{
  "image_size": 32,
  "crop_scale_min": 1,
  "horizontal_flip": true,
  "encoder_norm": "layernorm_no_bias",
  "encoder_activation": "reglu",
  "encoder_head_dim": 64,
  "label_smoothing": 0.1,
  "decoder_activation": "squared_relu",
  "decoder_head_dim": 32,
  "decoder_positions": "learned",
  "shampoo_beta": 0.95,
  "final_lr_fraction": 0.1
}
Rows from block 2 of the image encoder of a small image captioner, named by matrix and row number. Rows with one number belong to one neuron. Each number is 128 + 32 x the weight over its row's rms, rounded and kept within 0 to 255. All counts start at 0. Numbers have three digits each.
After each neuron's rows are labels from the 100 images, of 14976, where the neuron reaches its largest size: "strongest on" is what is common among them. Only what is clearly more common there than usual is listed. The data: rendered dice on a table.
# gate: MLP gate (encoder.blocks.2.mlp.gate.weight, 384x192), inputs 0-191
# fc1: MLP up (encoder.blocks.2.mlp.fc1.weight, 384x192), inputs 0-191
# fc2: MLP down (encoder.blocks.2.mlp.fc2.weight, 192x384, transposed), outputs 0-191

gate.288:057146103138135115124126090121116158132133125148123108175115155120150134132163095106091137172125092125131155147101111114129127142117140174073121081136120129125150111130100087179065025138125096163124086140137154098179149106116117128085125127109048110119162155111180081053131139151134098210120122095137132157070117143162133142112063143143161121126089158081083119144127103093187133117081108120191136092075125149149104111136167145175126126135142133114160127096119144128127155181081080190107117151178122084098137064177114065117133086130132131089024051095170168078130081146157110128
fc1.288:126138116108146071118107123134225126164127158126090169119114122121126088144132123123124147133109076127087152093172160140176144129108099122121132172058128122132145128176160127150121106156123190097148128077095138177100115105148132127132137112135136183061091122234124186148105031125177127024130083160064109081148137136110152136066142172114149128145106136093136126130135115141110099110202135135121152124128137129126075139112110083151114138208098160106153150152136167157188134127129100140170090147168144113156095143145203079156138143123183100050110117124200108124158091126138123135
fc2.288:150114142131128159107134124129092159095141119125199133156110138147110151055167076126103136129129126129129121141085107252188089079117137137115122154194079097107150139117110155245130104156067140127126131133133132107153169130146176111086118124116100077136116118051053117118183159186119143126159151142129068151157143109131088149118120162038135173073112159141104135194121083140131129125129130177116121124147161175112131129121200199130149109170106130125085105092154113147104155115132127144135167135178125154031114113102121120155113066102128147142107127128120150170123103134161110165
strongest on: dice: one

gate.126:119114068168146103118077136153148096128052144124117182146111152125140154135196140116147113112122095185086166139159096127129096140130124075111117186127124130194178160163118134176134121082136130110156154064130128145159149121164111134112126158113105103118130133129147084147110115139180066126131113103110164082163117124095179059087101153104169164121169168163185155124123139120151134152170128091077121122126103124183098021161183077166154083122069123138127134207102136079196128165111139135138121125189112100173108137123117105142118115145110079114129154099138105129016139154102191117
fc1.126:140138120123139118143130154153135191082112120098094140147121124155152120139164119158114074088151169116128101136100094112140133069138129124129116137099170127121148131165061057175166104128083141150179109176169137103092109144115098129105096161142121076156135123091183118157173121123173144177072156131136149113143171153093107190123131080126149192137141197184072152079142134124147127161196148045106112098190108076129124154138046159102165134134131167088112111127121134155137044178108124154124153151128129049140146134114173115198113166120178090113167105125192049117141133151140131091
fc2.126:210170112164067143110121144155179152194135127074124122140175128153116185134149117127153080096212182100111139146126155070110140131099140141125103128070127121105160158179143134116118126100125151134117175130064129168142139111120155101131186100089144140131090187201140128142125182160132195131089139123072099054134107135139130103156116071093096129131159157155136094122146151135127154130118171042196126097152174107121152102116156061090112147155112128137197171152145118170132183144142085095117140118119134144130129101159130168122123170128143126098173086165175067172089139096182078150
strongest on: dice: one

gate.276:117149053104129209148148135136122125080190151142168189163108145094092104119143075116176101150145121147133142143093111110139167117112125173118109160132116143152184141156130112025144185200113104078102137084121128073095226129127027072120114121140146137110102189135149131203105134092095124130112130128156130141133093054143077119130119130160152073078142129081117107097118117129125125136058140151132117080119198100169053116127113129154125094157134113136105141161063102160133088101149130127124153156120127196146133079129152106166151129110084096109137142156092107115126116110147104104
fc1.276:108107168167138121101138084161116100137164128127132087140165148141123124092136132156057075116116110148135155111110160129128192190111146118128108150148112138137082154101143212132138070137130120113112144081167152054157149155145146165170088122125099074126128123138137161123101146119125088094148125133129063098147132153108165172130129135127127190099147164153120168128133071070169070114183110121188153147118132110064192087054140211154133151145063126129137109136116181092161130178131102113109168069155124161154205133096139115101125163143180118165100143103154175092066164195112069147
fc2.276:096160087155104102113103163152124123131127114132112129105209125127086066126088129118159136153081190175170123104128041141104131126134152120062154104124089153127169121128178115173146117126148156127118142050095137142150084141135153161147127103137109102153164194119103129145109158150103105072144086112117132130139083126119125150101138145085132143120084134143098082132153062121110204093140139133121068144140135235140115093125080135122125121188121193129119166085181134172085069178109143148133171128103137118112112148125097047132065113157188159208134121105142086166124178151127130063
strongest on: dice: three; white die; grey die

gate.83:114141095108112136128130086097142088086124133145124147152162163139097136129098126070134119147205122133142124068143174097108131132101158146102171136114112137135123117180142085111131164157125093159099143168125087165148070113134118105086127132110169099131172121124081085182205117133113147115120141067118143162102149093118124114112151146106222120107139122108141151109227157166125085178081197086145160122107146104163105129124154190124127097116135133086088132174156069093165170144040102111081149140165065122140024133155098116157116189106133177156139103122144182185114181102145115126
fc1.83:157119134172129123098127169174112132177167118123158086113122107121140127164152138185086109117053134126090140152112045164172128126167112123141100091133152109107143143078093155155121090113137142086158089109149154068127159143118121130146112123143079145104062176107160185076141139123130123154121137180149108092132109144140138126129128109146038161148133128152126127122035124119111131119140065193134115134147062133146112130138104077095115141130135125161128100081069187161141073127177169134196120122115172139073249127096135131103139102136142077106079163125137061100133073165134172180
fc2.83:145169155132208114114113149102118166066126143163109130185111152121119249129161146137118157129107199163124121094132093141065124087150108137174140153116117129163178164121152126162129136140091159047143099123186114161108053163041073105206146120112104200133176102131114144154151155099115135163135134128088094163156160091154120088093155093111132113110137077102128184098065163163132143138122146103157145109123119052163174115186117159183140144168113114134127171104110086124086111098155184099094162123150148106125108153147151157107090122124124131155090168136173110120123148109145146147
strongest on: yellow die

gate.99:154151192156097121114139135107149085149236087166112104108133192101094146103098090173137093182115146179106135087118149140169116175111124178140153106133127202119127122066182141125151176159151074137062116056087109134132148117054160101092159151113107107175121126149150151135125162130120151122114091154181148097120121058150124098093126124111106127128132080156109127151130134134116104141132141061158201130170165114083113130133172129174107083119159084106135166154127152104091120112104107102170154113129128027166115124152169078124111110126084139154123141115199133159160190061108123130
fc1.99:126176098143085141113113136159107067111155074181095117129181137102102122110100165122137093142105097143032182148159116203185131135134144132137153116100127129130046099135182148163125107144100124163131129108090075126126164120135134125129198091090137133084136128111184170140102105183162135100120092125097118139148042196145033227120065091112133090141120096190082102144106121160113110173112116162126167101132128148097095104147137144116138130168164066137130147143143095096102170118124100124236106137127117114103093156134106116096099159127152132144105162128099128086138145144113139092
fc2.99:136107132112111017118128152167187117106102086158130101107136173052088127133129126089174134111106147137115146189123126203142124117098090134122134133141176086100113083111102118129110137185163076154126151156126141144121089133082109097123086085015113153107170204157120201094106098068098121084124142139140130108118127121176082130116088103128151118155202172154075094112140131136127163116133129097083192176128202097112117077132134155151128141137109134138131097158099126110144107154098089120136112134184134123177179134120114143111129142131123155128124145083182147164171175150093041116
strongest on: dice: one

gate.125:132126175165144128107127136168120078109060076138136133119139144050120138147186112149161121132102076139169150099097214061123195117158126124094152153157153132150138125134194110129117149136109147128091124080084129120123140152103106153126122150130211146130152118201157185128120098106142149120138112159159077080111194073111172092197167124124170116086116190161121114074132091138138152063102133128172133085132102142151163145148122165167149176181122080162113115127111124112154111160094135149119022081135137121073121113163185113100157170088088157129133135091146129155164132109167087134
fc1.125:116114121098119120152137068108142122110109130208108120125127081163147118141097132067159162081138151131093142194181105145141048117089124177124156099075117155117152124137115142145146143105158143151115114160125062192115074122105142165151086154122135104118109121083076078112175120084080092088137129099127203125108122191177097135168137115140129137119146089115186196157127142067095096084121138046140133159162142151170122114134065118103145161105062124100141167130213087109144177107121154137122144186137111166140094123049093149114083115138174077111140117130132123128126128165107200111
fc2.125:119127139116130171156141103123120125176144149143106119101121168121127065106129130116161141122161127136120078132125134145136071135092100104121139139088120136102083188136133123098150166106117121047202103170133192111133198124150139102066125143171131132147120100121134184073126137108119184119036145153146149108127106096086137122121127137131175094153126127125126124083136145123112125142114072145156132163105124077117140110109185028076092083182205104189093131098091173160126120104146117067138116125214090140170178153025105130146135202148130174152100144126125157093109155141101104081
strongest on: green die

gate.202:125101107135116087122107168115025086128153147141150127131111202132127138169144138120117152108139133120148167106102211106169126179116121168106106096172157123079130154128119115167113179095094140118093111121171211078147184129151134080074169049134122123106107121095119159138078124127121169159146203183121119169182141118137045126090140126122158177112079123144075076128173158105146125110110124140111077130139057111162129180096116159106142130180154136153159184146080136126210089102179140120092129133122155133172135099126144146137143114091096129103143144095111109164099068165088099105
fc1.202:150167218151111141132132169081189177117128142144116138101160161118070086139129158132129115107126146114129123121158172111144147131120093191107120211131092152162138062139136145130142165124131107105128142160143121117128083117141126165145163155133173136149136098088136141130160120157054139068072070064068116144216150144138136159132145099183121120124131145170158158124112083150135130119095146100096214145147150126086117122111118120117169133078071013082014089083147131212115178120135138111103140093136141128129127096090110120130103130129147151181143101130104147133127157118127133163
fc2.202:132075152123126115138107126128076117175189119110124147111110121119156187151127123088155146092107148098165089127085113133126127188121111124166100094130215141099093118099150125127155147157124117111163133143106139110161190121124134085173112130133083065152109152122076124160133133117140072147138147125156000115070132119144130137183158127111168159154128163141094158155136167152114123120139126126169123102160131088156157127167099132127104170154200151158106040055112069063084153085131171216134101229101124126106127145130120144113140147100129136134125074148136146145150140159116122040
strongest on: green die; teal die

gate.156:100128135123079137162131138093104114136035138084118083166155212188141198120090118135107100128150108116123122092116206175162170167132169130123120125128161130130131139144180129143127153102138134069095179152127132072138090129133183194146095130096119057127206133065149130135103154108133064150067083128159132159140117108182146118179148137148141119144110102106080091137093159109152111167076124181219129120124077122160153140143143141097167132146129086055155131171154138146097098081140184149124132097106101152150138125125128086127120100161168095137125117148142175103113177138201129092
fc1.156:142086123109166127115095082087162205135090106154115110072115126081160112089120129111108119101094125152121143153163105084124109240138128033122191164123116114135141148072089155153081124117114132164061115131117098041123160101127135169130122212172142126130141137166117069074160137185124128134167127120178129118124181099152128134066148106120110098131117173119186122023163152111122119131160129153113133170157139126109137176164124125108122226081152129073134109139131134090174135134175144099163138130178128138128131104096110120120150118079069122132128081117133097162129150100127103112
fc2.156:153164085124116131123143091105144153157203079147110063112197126090136130107049091141128166146112151132126179201162163149130124141145085115050071120121132137170149163129131189078117121122162141099098115112090088115184145206132151147120145059075139120131112124107118087133131186105199094138148091142128164078171121116131104139052127151149175153120145164115148161075150144138128129129156117091147047106130126118122110158099180179091157085115074169129092127112142144138081134078140138151120109152143156197087139175110119127078111090150126125061113155075128151121158098090165118143
strongest on: yellow die

gate.116:163175140078183140141067128117152141114134136125137107113183151075090137122146155129204151153118132096115121204165090071134080198127143110148141138143140146155132185107112088085123128149114146093172141064125073171173170112192123177109099147163121150111137164159141189067131105100121141137110077088137119082065161148076141105124057170105149124100134132113142133114209088113122101127167151085184156105139113070102123166136201131103131084106109129168106228143127130154103119105144117116158185107183093136132127155148127165136108105113121090112146191098159133175135115114118147115
fc1.116:124132114107168159136067144159185180119125113111169097109145198092111135124157123147184123128116164131106122158155111059149056184158127113135132111141112137168123151149103094101125122163145178104149153086114071153178147109121141167116111166158106128124167166146148156041087121080082143116128097084122128100087127168093147101118117154069129133128159090089106139132181107126125094119145118069196140144127086088085095170148143173084143065073126145190104212134134111149083170099140132086129197084225096134106134177118141160155143111094145123120127179065127153160161146119117143138
fc2.116:089124137129157133123132126168122128141161078188154115145150159169125127120131135126195120106123125154131144207129105031129133144127097192195084144104186107132165143128129083189114157133080047162082142105067134150061184134133160136193055133134127157073154204120150150136103147119145143112130122124136076162121124144120137162132119162082128118151076095123126117105131126160119130128073177123121127161120094128119070118158161099126157099137151086130161118130182129103065200139102105139100248117140157091084144122140111195104141158132120078115098185098129114120115143119133144154
strongest on: green die

gate.231:129148098174130117103132137142153108064121141095059130134079144170166143134168093139128083184156111111116122115120087100112077088087186187063129104143087147117200134063113124065133112127073205122175096185104092142126064132165082143106114113098139129125057129120129092182115189102119072131137080145112099126151148082177107149192140122114232123137161161144136105072112097128130120141162094180149122157060078133116131120129203117141132133136138099137134133128112119142173125087151113158118129111126115115109064061157166131129185088109114166155121112087121124107124151106158143142
fc1.231:131149126166102131118135154145131128200165153142142108122158124100050129101120082088122167126092222135104103104106117146085043187139150135069137182134088125126097165112127078127101092089167166121173129081098131124078153062146156115128136092124156145081134144124145075165125138098172200132112145104157067112139113124131124102133117123147160050120127097099041111118100119175130131145117111145155134122085126166133137162089059135125116118138150179135116136065142130177153078132101126118160124126128171104129103160115104114100184127123231122085175124145191207124137141075134126109
fc2.231:112104142122104131087149124127150089132115120128135086104130204181159124142167137177098126058141081137119208083120160148131156117119088150138127116116147168130164117098162121138069162123116142146067168180061137084132123122160087135126139126125126091177120191163189143127130136148127143066147134105177138143187138093072090104106085142139175122153136193101088129042128103133194145080130196129134149134185134131136094158107169116122080196149125116113051146208064160189177142135126194121135082099126138193140138135135109133114123110118126124129122132127110136080121131092189112113
strongest on: yellow die

gate.297:129110126159080128137147136104126137107085104092179148155131129107117111210152115108186179170128134149125132132063206120135109140102124108103076149140132057106170128175169160081121115162108102223107137092125140073152171118132139128102138080109124119115088153125145086109124122106117147125125179128085132136138110139099131084139104115109166116127056124153143182141230099156158127141177201200114200115127127132095114131024207139098127130159130119119126055189178139122159083122131104122157139129128181098145127119102131083116133129115098142142130161123082073164089164102129119130
fc1.297:130202192166076119152123158132081120087121160127190105122200149132124162174182079124124144147149141150117119116073173152132114129135116132115107135148137128129148136140140140075137086195125094197102189147115107096119157154111120114091111100105188162138061117198140119111086087066112152100129177128132175137152114128110103077131128128137158111160126121114155169107246118111165131141156157167167201101121158123139126211056229108143157124073131129127129099175179151107107139118098125090138104158189194111136109163142121156137142134123120125104127144119133115141107071120132131100
fc2.297:130128141128129137104118142129083141087130111187089132158169119094127160103105135092100131125213128099136158098133099100130162111111172097110145170172126180161172133216101125115105131127153124140109189139141134115132096149170168178148109137150093068175165162154189076134105109113126111120204162078099111128092121130125143161193162114122114146143066150041124118101117144181070082170175139143123083137067154195118065121124094195137127138122125161074137154110140134163193207147096161077132093153103102100098143133155148134136165084122099150095139140106122144192122190152120135152
strongest on: green die

gate.165:139141095114115113116126031138109071150145097094128121155143118120122133157080104103126128170155201112127136116117010159139166124080128145093125109125095096087086149170167122105103133095087133119116124145122115137123067183119108106101119165101163117146096109128133090127107148107118108182066128082093086138122113112133140131087115142138155143122079047097176153074129184132137115192110137203120163119198144112136145127190040135149154164121154151148115149050160106166150133132146117125179088132124170123145133116165130154128075145145082183128168101104120148123122014149126122131
fc1.165:138104134151148131160152166081137144070132174176113199126111082138187138125157159135154123102111086168101118157167068135106128135043098104108232127119170174164079170079083068128132159148144178063129174129098126113111139112147177123113108129154102096142197139128120174165119077129126159053133137215158119117171123172149151151130136125137138098148170149128096126165099133136140130157082120077100108155089112085107125174163160197157145076122106123140121123153085089115112156159122105060151134130071112152134098179110134117141186098099175134080143132135070125116087147124130137112
fc2.165:179167084146101138112155141093072123109114057155129133172134146121134074150128134115146135136130127135122190133112147124134106146139228174047123130125143137127139211110150098172108116138112115136108075131111203109124139138143124140101101088066129113105092117182123130138146142132116124114121053122163128200137126088167128148093120105180146128136037143142114113112088042089183124116123219058117172115069127158125120123160096099125119147159175090166136066125116125144177077119122121145181143126108112121127159098129138123104113139097124203099129135063104121066162135079148132086
strongest on: dice: three; orange die; grey die

gate.81:151155116171137144121118074131095043105113110170123109095125123140115152074059128138105134097092105125112112098175133197120157130092098111108160128115077175175125148133172099169205156153170130148091132128118102077138161131130097110124121102129144117057145072127074065117105120100177075129188148135121126111129117069205143119139067122135068142174137106104101125078066128125067088171162111144074153121096146137100119068118189121112134118088182136104117168109137173122123135157111143128172087145163128059138143135189132124148153134122123169123094138116102134117029121085148074130
fc1.81:156103122123109135136120064136129093134139099164097082159094128125131102089087089152136133143060105164113096091141129151182116128134111165176136117172183141109126162101157121130122149052108099172090128110096125138128183125164130151097134096122090164135127088081124164090077157121128073093131129154129162161150120109124144164124095098127132149143102154100141091091168080123138146121101154128135140166151110142175150102131130060141141111120140133176133184225153169012032204164103131111102135121163127082134223142143111120152159097135062120134142213099110188121108156102142124145
fc2.81:130110126122113027106120079189131164149136068155145129122150121108052128035111130143095105136115127118226133120141139120139138121109141105172123172129168155137127117079184073112107134108139078196126120121059114164133117049134081136093111094130136104141131096060189131081102117135124095120180174160135084142202140093161114142102119135139119150120095129061133120137124129169173064112159136080126126107133133098094108130134142124138133166175133138144107167083152102180113135081131140046121121101192098134142096157127118104109113081125137155130151190116154142146073179163129087164
strongest on: dice: one

gate.143:123111127116137131144132172085125073182153125159120118201186131116172137167076118143162126147034142161114123205131134122145103125103126107119129184190138119109091130139115188075162119144133184135104096114135137098108137068119146146105137171142065083109141193163100081104148140114172110096148128122199085188114132171161190166165136141105159164140098116056065109113128142128192150111126124117110129124062095144137123116136152164132127129087139113129097078166087094134123154160114126135116191133118161084100170147163115143103123121202133092164099099093114111100191125124120151227
fc1.143:156127141137100138148128152109137089144070191139129118146178146130143110143127128161125111162096159138144115207084103128171085116151074075159132143194116130120090161129089194103087141113139125198088129124107140072127111120153143104102113091121106131093151117087149067135146140087136094139129180188176109159130141164141127145210142129153166158127078083059088065068126125150176134111125093175106139166103131108144123085103169139223129110091137104096114085117107091176131099199123119127102174149126137120131121150126131118094119169173124140175083058122136083116144046132097112201
fc2.143:092127123084141114176126178140055127169128075148197119133103125164132169147122144026150170114088182131125168116104123138137126113171134141149122140122102122124168129119128101137115142117143146144122084143123150131111116115131111133095127095237162117122145189123147102153125123081178106146120112134105094068133127137086150116128119156105188114125125081108131136160140118151131136136134124147129181122076170167056161111049130130153152241179136008138126151144164213165129150085117115096070114073169172136131139140132145180107119077107123123094165159129122145141150137105106119074
strongest on: dice: three

gate.220:146128130114152103097107106179149134132177111159135101125111123095129137146081180137122095116114208137055173144225146146089081125152097228095118111116171112110132154200150136101116139166100066081117103101127074130146106168125122124052109114096136139136127119173060157069131166133148118104134075107121118122116129121125098124169133114127088164164120093109204125124133129105133135197111052133144113139152133213150087129079145139175060084112143186127145141133142114128096127166146140083129084067132139162162112123079134155130112141142158133150110159101103121153154069156141198088
fc1.220:107085119110104157190155106064116125146117125104143147114113165127141138110134126104119160177120155157132120125065064137085171137131153137166123130170121211140164144099073073090148141086130219157178132183109121117112131118135144118152141153118073098094104163115167104156129080176166126131114129126121116151164099196160129094082161135119177133113149063178129170139179157185125107095084154081066131130064139074108095125176137130155152140146099118137116103092120181110158150122119099204146188209106128104128127155122142060108104107072116139135132156154183122055145122119124078159
fc2.220:199130157150127088132116112130187150142128137140155134122159127080078088122133071146102064118163146152111186145134122157174160094131092079088155108161082116121119161155137112148182092109119106109110121082130105156137097145125084095154128117039169142189114124126125104137114150165130124092132149151053164132115101085123118131116165093133100113131091185114142033131126087141130142167128071159136183118185106152124170053068121120127024145089143131143135122127107132173125107152135209103096112132136127171119131182130150112109131157186124184163199117188102134160154119148128089072
strongest on: green die; yellow die

gate.239:076129170114113144071090157107129127130182141132131135145214158127126125092132129164199160088175100126115135137154142094146132131142137128109129117190144137135095111091088152117125163203080086106136105159138143106150094116186142089102097146117139159156174209147184088089082128209117139108130041127104094135108126102064164122062131089137077152111152124161151069131123175133145145138153176134114177094084112132124119054141174183130136065093135124116161124141109183129162219100101093140135093147111140132139096118088123129098107096148128086090151132159108132169065151168117164105
fc1.239:155119150168125094143125083136103140136098111173106148133085054131156137180124107084031080174086157109085187148151111149107155123072124120141134149133125092134163179140162124132114119106125146178058200145107112168059143162084106093158146128195137111109085112108100115178154129079125153133134124185144125169173070181183131168116114176132135126156149131130105170077104145185115117092133125100125158178138164106134139164127105107103109156169131118169111114074127121188068097117122146133103115152138136132129156114103126141121128136088136135139152117061113122125249059070173129103
fc2.239:114204093188154157031180119130146099146073145097119120071130126119108135108164139167125143149045137127138114161125140166100112122164149127130163101103137128130115098110134060085130130147150121183137117134144073115131167119141126101089141117086144061084180167121116114162136122118099037157116129128180138213099149123115119123102150118128151186118124179073162104131132165134125141125091123062160108093116124123133131126134141167133128222139139086174094111139150176145102115160125118121094194090185125128133097155056132090138107057118119141081029127112123146173139107139136092164
strongest on: green die

gate.350:126100110158130114136159076164139095157107151073195176109137160107104120084127152134141140124069126120204223089117110089144142117093152149136126138141111125127118091107152138131098136129143125120054158166133095167164107163178198154162118132089123131149160106122129153089112127164036044124144123149122158133132149122083140162174082142118131149045142120141188091136127174087116131136108159119167136148152148116150156075141167127143123153163099128127124158138135118165131064120110059208150114209172085053127111176145070083127102156145102124094101168121070145099122158126092126146
fc1.350:143100110181114113141148101084142142143114136134119099118138143141135106132100109097146113081086053088185136138168129071125162114094166135095144129075135113136107077068129108137151114137143117170064123118192138128154099228121160137144194146199124133212142122135117108126078128145083146178110134142136123111142123124141144161159126162125127085019147056139137093118121119096142118073119088082180072109165156115109120113143130119181122134202126181086152067079124125198126123104124157149126134125132097112132127132174119099145122221140143149136104082193150127126124164141117128054
fc2.350:115130086132120137146136173172142129134145146087104162169119052111144119104158221102176176131113090126216128108084159175127172141091131128125100129116139116139118079134131111131114150091088122129078178137148118162146108156126155139098140132098145083128153118151117103190115130102150076165120072238123160089102133213135167157123105180136117132134135136181137132113154167077120122123160091121133154189122169081092129146127136093161120118134145131184160155110128116138132137122100166119059107131174123117101178074099106128120090156151202147115064057172124114123110104111099023131
strongest on: dice: one

gate.10:118150065146141144105151109127132144133139143146134174126119118130121165193133048125162177090137115169091172094132119154128156093105113099128111097097085137115133130162111142067111082146098159141135091114143102159141142133127121114147170082121043104131156077076154077171129142153150180147105132125130129127182104149087145149143215109116115118084105159128160126114116119087143095118060142110149091099145111145170131113086095156085090110218138162132214133155066156140112197042141129069123134203148140117105094147055138176190102141187146133119129127118144125068104090156140145098
fc1.10:136058139092097126114075164133205094128142119129131094138194151135124074073108134141123020107132148086144125149176137134130146144163129148109139165176214092119166119131148130183121109081163129149125111086089146118122118112110167129092105126129161130149103142175108110127156090130136108131198147093118132118118154103169147123153073142143134092138155124106149138106143198145141130146208116142074117143131125123085160148137204101120109140091102064114086159132214098068186056117117039202117114106069129134121116101130122142085152106122157139132103139115142106180128116124135125202
fc2.10:131068156185123124103100123126123170158146135139178157132057132165083166144144139230108078127132122084103165117160096129083098112120179130169198030125114088188138113105178123149145113128129103139114136169120132146141145083129120057121105155130142067110136126135151152123123143136134133129085168137174129105170107076071106137128130154118182100106140121082086122038142108101078144192155069145188119161188168141145121135073121166167103124128122142132133103142117066202095091162138125090119124119140122150125134123106171076157120185130091091111071129154116106189134151107132101130
strongest on: dice: three

gate.39:081124161142076161148120123128090084133111190115105057146148133112128094172159105137123124147130101133124096108122121145042122128058120128128134135156212091137116115122138160145192132162119181119141134110140146058125122133164147119118159148182095120146138160149131095101108137133148129164123115193151137132112130144175122154168173115130112138103085119149085123124120115115178134198094168130063145131132040130178145126119079106181102122138158130115112125130147104064154131113102117161135114127184186157205100121052128124097132098204139133008114167123130168041096096151103150136
fc1.39:128146131146077119147131122162128130110171212114085073135130086074087115159148125135113134136190040055130076083132117131140119106095114126104165120158119081130136127108163112121170111132135165132119149134106166119121120150131150137113167128152131119133136110131198149163149146185149145164134122241110135128081125120114140141162209136126104118098108098173190124085133187147145124161126117151135109062117120091198109088140020078165158134116123108115126121127167137120133122080119139147116053137104123117146099133187166218111123106154113080076110156137117149103071068123162169107
fc2.39:155165122089168123111092162089218128095112138121125109158133176134137120133118106103150063114132141139171109117207125202197127098133113184079125146130147102126097149173202127095151098101123115137142126119138136181095155109127186116158130167114116112063101120121090127090153126144185122162059105116182185110133162130174203143125145110130115153111125132153155165182066072177136124074129136136138137045116149199137156124130173123099132130093107073143103200104164138131124127133121169153169117113116162121167063147135129101124127161119148085076127148122116122229096119132149125162
strongest on: red die

gate.365:120127128128131129154130151104179106175123128087129093206109106126132049093098149123127173094135139116122091136158144158008141120147140187138160167116091159193160129108158130146158156081128112165113119135122102145150109170139137137136135121181103077058090147121140120095124184184232135124125120114116125132100084147159132176142150207120141144187147143094067144086095101164129160089140104127118052083144152115092106118130104109121149122161140139171132129122165122136166127141102086079125195142131138175087098127084133120105183231127149126113144173134117194172146110144124090118
fc1.365:110116123099114125095110154070123140136108075081163103188066134104136079085079132089127138146149140117109078125139115126014125098139126157121202143105093134148109125081173162221163125128112135130109119132106079135123150144129164136125121113180125098082130135147180091115103170169183118124150088126200118124105075122131156159159127219097133134186154135131053117084104092160118158099128146113113072103141125117078121140145115110135098157159126042147138156125163135127112152159110102107135137123131151166077129110084139110025177158131170105130121138123065182177145105124124088143
fc2.365:118101143137127074090122099142123143186148127133121133110157118153168106124129126196122140128089139037089154091164132122153105207159138094131127094118126152101170134186119160101090086106150201129126160138100144113101123146178099102098096085125197166133126150116118201129098161088168134082084168147088112169078154151158092121160140100118080118147076112162128174121092146148114128192138190123163090102121143107111084193121144165157109059093133082171086128136106052103155109124149105249137116141144091108108134106138164089173144124134157131140114086158177148087127137122159097122
strongest on: brown die

gate.158:150066091121146105153115131059115107137135105126115199132135155105121181095104126150131066135126100090103131084106129177153115160091107119123110144136138153141118088133162097128189110123135138114160129130162188157104050178065129110098160141156128069191191139153151109142197150091109144181108164123140111110129189124103087120146124080105035140121155088113142114110106192107155145139136097122146141175157151122086185077134148168148146148149165141108110123096113037150135153084123049136130105120136123106160082157168169154123137121160129177047169125186068118113085152149167120137
fc1.158:126119105116148119194181093207109077103129129131123158131115098150130121140118156141138071125122119140137167132128132161196161166115130127159126122086110199137143075097131101139181221201129121147137134129111111158104111112083102144201134147115158151127141203126091126125160118143084160134085108151134107112117170103106108126167126099091084103121149151080160135108080173053088142110142130113121209125136091121115117143187193088134148221097110083153119112117128117210148084170120077131158104183154136108140130123110151158103114094126111164068079069138101091051134135136141136142
fc2.158:126225192166147186197097124126098128124141125113183115131175116098113126131143142138137098099067133046124142099227086079159087111178167127130121148124119087120115153136147123108133103139099197111135138158135077144128109094168112189119110141125171107198151157112077120109185196149093136126126135145108073142117168138116134163124132066133128172093125201116085050129095078148130083136084243118130142117139142122124095082106133137121134123116152096105126132066136124128136151123129120127109102126162163173111132099170132125140108132164076121160153095103140179102116083123114182144
strongest on: red die

gate.160:133152046083128076157178175101137121135128120125099147163136137158129080106105138141138084131095139172185128084125128185133131142132141169135152159072131166066198114125126158128076146123100123079144079126088122148109166167170151129119168133130134051074109084121137128110097100099112182123086110132127115142142152148111117142090108067088133172140129140128117119151148076128117118130137114181146141064120112054147116072110171144162135075108132168233109118132124054135084143173135127117105186169181081155101127134133127133136154205151190106162200148149109150085139155177140104171
fc1.160:197076120086100132138150132095136133136147147130083145166101188124130167094095118154158141150150135118121074128163072154140128138126120112119137233192130173130115129141175128144153093165130122198139128131132127137159110163104097141096129105081119085202098186181115124078123093137155137131174126093093128115119181157111103150107120096147134124115125120135204095104147090109139050110139073191154130094141126131136130097132084072119124112153163174183179145128132143109120154144108115092118126156163130191095144133129177110124164187148176047138182079130106135047162088076108188161
fc2.160:136118083109091139130069189129206122161131103138188064033134085126135177133119141126097117143115159111190185132121158116104091151149142177133155117110141149106186123155127133074107155139134126154108110120104095102148087174098072138143160095167065136111098113080135205151136181124085103073127086095125185127143097131104124132147152116105166122124120147153069196179181162107120125122132167144134146134122129091129125169129160054172117109110106082131111139142103165212125135151074105171082157127189084110150128117097131113153153116098130105104111127113135161112187207134114145063
strongest on: red die; black die